config.yaml
n_mels: 64
encoder_activation: "gelu_tanh"
encoder_qk_norm: true
encoder_inner_norm: false
encoder_layers: 8
eps: 1e-08
adamw_weight_decay_other_params: 0.01
Rows from block 4 of the encoder, named by matrix and row number. Rows with one number belong to one attention dimension. Each number is 128 + 24 x the weight over its row's rms, rounded and kept within 0 to 255. All counts start at 0. Numbers have three digits each. After the name is the row's rms in percent of the matrix's.
# q: attention query (encoder.blocks.4.attn.q.weight, 256x256), inputs 128-255
# k: attention key (encoder.blocks.4.attn.k.weight, 256x256), inputs 128-255
q.141 095:129131129108105122157137140148115177114134158109148120093143145125099119133133101105112140145119191120130111109115130133135141127102171156148134089118127130108115138154118107125101135164145130092104112120172139125100134080154164099157156125154160122111144109112122127128169085089093119100130134114167154157120127123096172129134122105087115129153090129069092154152165134100184108132102
k.141 091:128130083150143147105116138165127124119154123168176146117152071130119110105090099115085141095135140099123132158092128116129143132150140122104138123153118103182154136123150139137162156122109135142086153114145087131121094123188138115110131141097104087143123103158118152099086124142102152120157161128118094142138151123107101129080132112129122142160119091151129150131137145104155154154150
q.142 095:122146120132103101127128106125156124111164142150151104166166128142113152138093110114146144089178165139104093157101130148136176087101145100129111116139146119093154095140160132116149087155150108137100143169124127137097165125127125098119163138124144123146149109140097148153087088131134160101107140144146131089121130167177101109122142088135164166139189131156128103155134119128158112135118
k.142 087:144080099165131138144155122122138141117137137120118125136108151120152171161113182113147124122105099167090115137158157109072150117130135144067114119126142146141112116165158133094119112134118138125141138172108120169133129131104121086114149139101095105101164170150129097139113187128122107126121128134100171118118177144117091084101110072115101166086140136151137114120142090100159135083122
q.143 091:166157179101098141125143108123128143114153124124144128112121152141100137106136143138113179156128091140163148149108138109147168172126165131124112137116171108130125147120109128155155141148157088129141125108106104138120197176095119126146113166152119161191108110118157153077166079136128134135110134122160110082153129138091138137109103165138114122106179129148118096103139153147139130174119
k.143 096:119141123121142137095113121142127153092104125133151115134135145117101100141135124112156141107102063169119193104129129151119115158111173087101143160137118140132064123098137108106116136112133103110101098107148082142136170156113057131122135104124130116110180158139096163103150111172084121127131134149138129106098126140076120138139138106159158120143166147165146096087100090097154098085148
q.144 094:100149109180142096110075113106150127080132060124128099155129166110081148124123098122129089120104099124118131150113120121156121122147100117099080172154128162102105140145158150081150116113110130087118131133167138120121157128147138107132127125188126084119131145088115133125155136122128144120111151148116129124078119124125101052149172091152125115133109099119142095130121157134076149147101
k.144 101:114137161116150140114101092128144143151121111136132115139113124144108120123149084104143094135130122138084102124126161129093130118123122139116150153067150156132134113124137130132163083137123099148170134119091115126126145139093141128129148116158104075147074116124154112124152127085119139152139134109178136172110115125168159088153158149106100158114134106078106088108151160131147118175107
q.145 098:122128173148139130162135128150133101136119099127124106122127149112162112161146109138155141119121068089152113109168147150128135144141113115130154116120117146134146124112117104116092116117118116155092134109121151130140144135192075161104125095122083139145106165147117179124139172116140135126142145136152126086096094143123114164180156102167161120135116104146151101103114119167149167143157
k.145 097:139121188122126132105104120143102115114097095096091121103101105121121162163150140133134159131099110114165133145110111130119152128152106111122153098122089128133087145096134122127136117132081084121128150144087119074101156119135128132075122140152137152167103138132137158137098148126133123137155136098129118107122118124141121072163159127148107101128106119168185115142170110109113120125147
q.146 097:144163117116161152099177034130141141119145134154109136172187087146121116095135059087146109138107141137133123124162100108172096131086124133125132118105168128130110107144153157115099143111135129123093146136075133121143137084092123114132171124143122136133101124092147110171122163169084151133125138103113151152161129159125145070148091135094124102152169102118115155113142121157125085098161
k.146 094:157115160117103105110133131114102141140132125112117142114148075099142118108116120087143120148162176126103107108154097147122144110146092132149148112126103107126127126136118125117094164142183152115145110170075146093140136081108104140127126141113123147126146185102172152118097140148119093100115109105113108114175124101146148128117161098107128100141115147088118131148095158129116124092125
q.147 091:103129192128091150143130130118139113098120103108121152177113111181139152132149118163062139140135157191145124111132118109143151150146125132140147126140148127133107119132147151100151144119132103180138129163150147132152153144119150145113183128117148169130110149121151130140141088111093128146142125148120114116118091131098170131160148142099133145078142130168153102100095099087130110086121
k.147 091:129118130088107143132166136109131101139150104132093120129160141157114148141087133143120124109136117178174103135154130171102118132124153129140175138097174125143105122109135149142172145097137129133168137153152125159108128123139114120137158116129103145143151185158116134085074161154078100131093165120156119101152145102137171134133115125126144136139129131140128132149145104167152122117100
q.148 087:130123169118141158131108126138176170088134160154114170099070143123146097159131106115105127115107122106118147160121116139116138149188134113075126157121097114137136114107139118140165163123171126131112130145113090131142109098084108113125112138129138132152129148108141138098108128131129130164156157126145131125146130115119151140107129133122126112143158189149159152086146128164104134122100
k.148 086:120138115135156128148140093127169102085135132110111127140155153140121121083128131127124136112113122139109123107103145130099127107137124086116093146118151131125136141092132165150122137096102111128086106121133097123095135152119122135132156046151134163091151120145132139195130122169112157127149134118117135135115154136116117121140164130138090136138149129139123131163147148100132134110148
q.149 096:124120108134108085104132110089076094129127106122138108168134123133145111129150135146156143139113129111110092115119104140169121120145156143144123150139119100135142152154116124151135099087100153136126089102135110144121076138093172131140110118117163122099100106176138149120154098057158134088153110127134111154163120102147145174142072128155118183114141142131152124119116111097149110124120
k.149 088:117129116149112133150117128118079119115140157086130127116130137130157138146175177141124139139132150082107175142159162123137115177142127115118141109131139108108131132145129145112151132129105110156105154085132142121142050151128145131107115116171169103155101154133108143112148125144133132135138132142116102116130133175134146135161082154144110134097103138135122113109116120117086125122116
q.150 097:152143149135177131160128105165130128089116161136166093106131130115086082135143109143136148107140126144137108117144140119139131124121135147082120123092087116122153126103156083150104144129094111105134123135139109097149170133119115098132095174137105168102111139106120175113126119183173140132081098118134101163087135124168068124139142084112161131161151117095091149135135121140095135109113
k.150 094:159126109148130154142132126116129131133139137097110148103105079152159127087116132128128129138156069111154143128142149136163113143102084137130144120142102128123157119134148146117102063123104151142158094100128153134144131117135157144157110123123118103140113123105109144127137115123131140056114098142150120105154178079087123132109136116116141131120154121102088118165100146165096098094170
q.151 091:167106125104139105119157123152130130104106172113124173126129092091131110084095114143131118163097142146093141145103119121101142158168136125159124147130116137173155137117154141127147121107163108149117123110080071119165134096094155133133139117086129127118185140128095134136147142162110089177168115152165154082157124136120127087158128104115122076142159137138087147142114139138070128159141
k.151 088:108129132172119133152141121145106113127143117134155125137134143144104107103159146117113123153129174176110145133117146139128147082135134124131159125105130132160136105163111071147113145115182132108148121153094108120107154128155086169156139124103120096097118147104113142114113080134104098165161177097132115138140127169125099115121145056110134139141077124128084114127159128161144108088186
q.152 092:135107151134138111122115160104154105093102157084138131117095141121174118125094163153116131133122124088069100123089163130129141105168139129128161131153142163117125095126138152160139105121138112108125125107099124108120107137152131125099123131100124117114137140131141097137133173169140124192156105153160148121120116099115135131134173117159118117097127155155114149138147086129139134130116
k.152 093:132103150138119140101141143145122104121122085098153114096147172096125114121115087125114122157112119083101116129132112180113091164105127142133167126117160095096118178112145115145163107176104089134102098161152115157109182098158168173124108134147102085093145098112115116151120112114145166152101184147124137146110163144120126130103099156100099129147123139130079136129131133117141113104137
q.153 093:144142119099125139116140131173143127152153079139129144154135125138138149125131148115124126083148122117136128178111153101142085168136140135122079140137119136113124124118118105165153124112086124136145093164111144150129143151087134122160103115159113096113150116162143106139107112132160120097115132137111146103144073139146119163092086110151152120108158127141139112123143146128076131119138
k.153 082:120113057098140099135114110133105137135103122132152143180106128121108170120173152142137125100161137093108116150148161118147128148096116191148093136162143084089138109087090107085145134124112121112130106129117095128107124167085121149155109155131142107141103096137141097115154071134152121064095106149159170134124129108140138098121102157119178156135133110149141118098128124118140145145117
q.154 091:132115142121111129169071160150084124126152112137100189103116083114152123088113088130124139143136090121129126153115118161119137131077100127160136119188168109161130152118140100145147101165139148150130149140176144163134105160098121183155142104152117126135133138142145139142100120118158141106133088100119112114155115089118141103168138112143098113124131113140096121142071137122124107102145
k.154 095:068114114102121131173158134145091112154139144151107118158094183099116147142135139125105120138118107128132123124117173162131109108148119120127147143124106126133137100124154135140138122157125162117131149139158113117161133119093150080134116140152119127101144126115152134080140147150127130137122113192100105158155090089128122111140104145075107128125065126111114143125125096150150143130127
q.155 086:146121145110162142116113162148116086115096133132124104108137116124141108145153158104159145111153127102122159091112124113122106089070067120110099171118132111121140094120145091097154102118114125140110109131080089081139124139115103122098112114145137171137136097115074109177097123172179120098124131109150130153143132150140049156152164160140157164160153146150127141115147115130134159126157
k.155 088:160136086101142107146131144106150103160134128127125125122128130149154138145134140138151143091101119107176158097117135114121082128120105185149121122200117123114128171160111090126064124116147112122163088133132167135135173115134091102176162097104126124105133078122096131111151145143099115115117117136118153092147146106098113159137130090094114119111152151123129103169101150117124116124147
q.156 092:099143111142139128102114143166077151172072185122110142163095125129147150142144155157102132154120087132175161101123142120151100145118154130127109127131136123114117114139121089132142110119126137101151108136163119172157108129111146130133117157148172127131106133140115111082093143132110089118140109109122101135120099127096120179112131163142118105153121144163094122133132193128067115148160
k.156 084:105141136133132126150142117132117173124112134137094115194113118173123122158141142124151122130120115124141114183095117125159132146152142154136134107142090138108145176147111129129104155138130156129139173129135122123136149143122118094134131134105139082171086120120103122087123122136089145165148108099141150152093104130102133118158081136143079141128067113096149113114144144169176091148087
q.157 098:107099122110119133054162106116119133102135122084138156125123125112090112148130166094130139075148144157135122147129116092156116195112108117155127123114128135138133123122128130131100160135108145125106087101113130129112100155126112176128114154163115115108102145164088136105127076108094143120142103163155115110118158133078124206100149168144122120124159115113110116116114147102148126104125
k.157 105:139148113132116148084127153169094148092130199091170160102078127130148144147105125100129122094101110162078126127137137147124110124093181113104132148139138108142075112128142117175091131148116116141104130137117168082104111163114117122110122186107129114122111116116131147093100119144139147129098143133141114096111113166121136111118112132146167122100142123136142135138094104113133107168106
q.158 097:175135114113152128125093139122127155100118179108163115183138105121138153155121153125116158149160166120151122117119157098110124130125130090123133098139099105143120094147148118090155172086074103126101131106113159089127141126112137107150139141102179083159182131141130092094091144107141114145129118149123150166151128134131144138108102106150083145123159142102116105134138135134133141149104
k.158 094:118114170097080101147118126086150101119101053137125113127119070139178111101138099149126109094160162140126120110129108139182113135146175155160145106122130133126131130130143112155134120106135137149132180117105134111090143112117116115155124121110169133149097142123148124133144102155124163102132148114118140110140160129111157157121112144086178100076157132121118173124119161158112128149109
q.159 093:160139112099099131181119149082123145164123116100155109120108153103126133131106132131157110121096148124106125131152100122167122098125113120125103144141127157103121099141126135154133089138075134117133110088124123132070164137084130145123132153128161078073121198100149109153162140162082139140092134168118122167116154148123144131104131188092121119116150090089109150151126104092103095169090
k.159 090:109153146155090132083158124121125141124132141115137110151149143132157122140102190103102113155095142156113134172125101119170135127116134117192117109143090136154118107107128119117106101108125097176117140112127171166120091159143135116164143115100158074129145125102125108079136086143138131141111107132167081153077132157117129134149136139137148149148135117132125129106105151099092140128123
q.160 100:142100181128123114117100144134133142172181135122128074132124162100092145078127153127141105140110125130121158132124138089102179083120143140146120150112123086062156099145112092133161157121111131136148120156147155081153155114107137100122167113147118149109136142119135093140139145125138126149106124114108132141089157133111176127144167158144146159160088114126105117126131141128130114124156
k.160 088:125083127134085122128125113111131099084109099148109142103126133184145123130104149118125122127105099093099114126125068142163128128145119101143069137132151154125161129124102115151146135117162154116136141146131098129071125126094112156152093163106128163108134133117085147140139130202120103120132134087084114132156109113117145108122113107112076134143163142140118104127093110128110141107116
q.161 085:138143105135175157130148117130122114086088126145149158092145137131182093125135133145140144098143132115144110137125158168108164178176104125162096099151113120113128135169131116162137107182145143144138145075167128138153156112101123137128100147093091150131107116116112105173129152133155099125135179130124106142144150119120123097151071175121128142132182126100138128147148090149134087142135
k.161 082:085145163101106153125144133136136136140106124142116085162128133079151162137091099110104077150138149127092110138139144133139132127128124118149134126068137101087097106154086139113089141117112133137108091137108090126142084114160187127174072094103097154139146158106138117151139115102162154127134140097147134129121133131134104133139158139189141073137123133166122103113164101149136088142129
q.162 088:123116109071117125150165143091120115167148142147142139128100131163146104115124122155161122111122129135165126178106127123126143153132093124199166111100132135116116155147097126175159107104131090144126117129114137118106142157123101168099119140105136111119133095128125155094130101127119147093157123132098144096112072152151171129128124138113108154085131072084137107149128135132138162136116
k.162 092:095100138074118133130168113145123107137111117139150127147119128129159148086109126085160115116114098104118141128133084108115135099104160165117150106148125153141086119111139128176159112154099118117127136178181145141100152154124141126135143134091097164139131130105163130151114124137146132151129136112099133075141087137176159150106131150109160082120100091094144075102161118080102142101132
q.163 096:100140147144128141100152142136125158097098099154096143122102095131163127156137141130112110141141143119124127115125130127162105156118127137133095095106154132090101165163148175136121097112118135083096084147094117119106108135145144088068094116180135142146112122115110116104153099145141137193103115136131137123106099190122094139149119107110086105121118123143141105100156073126112134116115
k.163 093:139123120106139097112145113132113117158099160115142113139091160104113144085120116152171148115110097146125117085117109142071110116109108149134112134108114107136129136105112108123139140099136136114131146101102124127171133069174096095131157126112166126138143135109164121116081104083139137072131079143178149088097187156115156166131123171128136124120198131186122139106113167140120159137162
q.164 091:139141151128137106167119171150161171146152115126167092107105132146129127117151122152125096132126095099117082108119144133166139083090154131128176169120082130128126192130092096135150109091129148100114130191136168119135122109129167175100134136149104126090112089137135085105145135150152155128143143103137127145120103123111124107149074112123104127062096142110086131148152107121125108149108
k.164 090:134150133120128108112165124171112139080143145161153114113159106151111127138145102107150087075115120118118131132140174154156153123124106122143094135099142172116072135106134133097123138162157141087154110131163108154132132091110090128123141099134126183153159153120089099149124127123129111117148112138119155117131115151182142156121111151106118132130133119131173108137126150075138152118153
q.165 090:131126093153158151135106128138099116127148122133145168143147125099134111094156124141098145157130121116142152167135117119157108149154127125110154139158115125122138062156120077112116159119102118137158165176154097142094057154118163124127119099137146101143148145124155099119151091164111122096106085115123121126179156138135132135114117118139156131124133125205168135116157123121115129101091
k.165 081:107104112127112125164135129127113139115144144081147147127108133110135096136153161146140133161107147112139117156095153092121132159117098122159116101133102106152084188092119159135112133111129149137106114112079119124130104142166119142105129136101143106149146066133124108071142183140100187102160115106131098151107111156162100133125124115106119131124144137099152134177101142204140150147127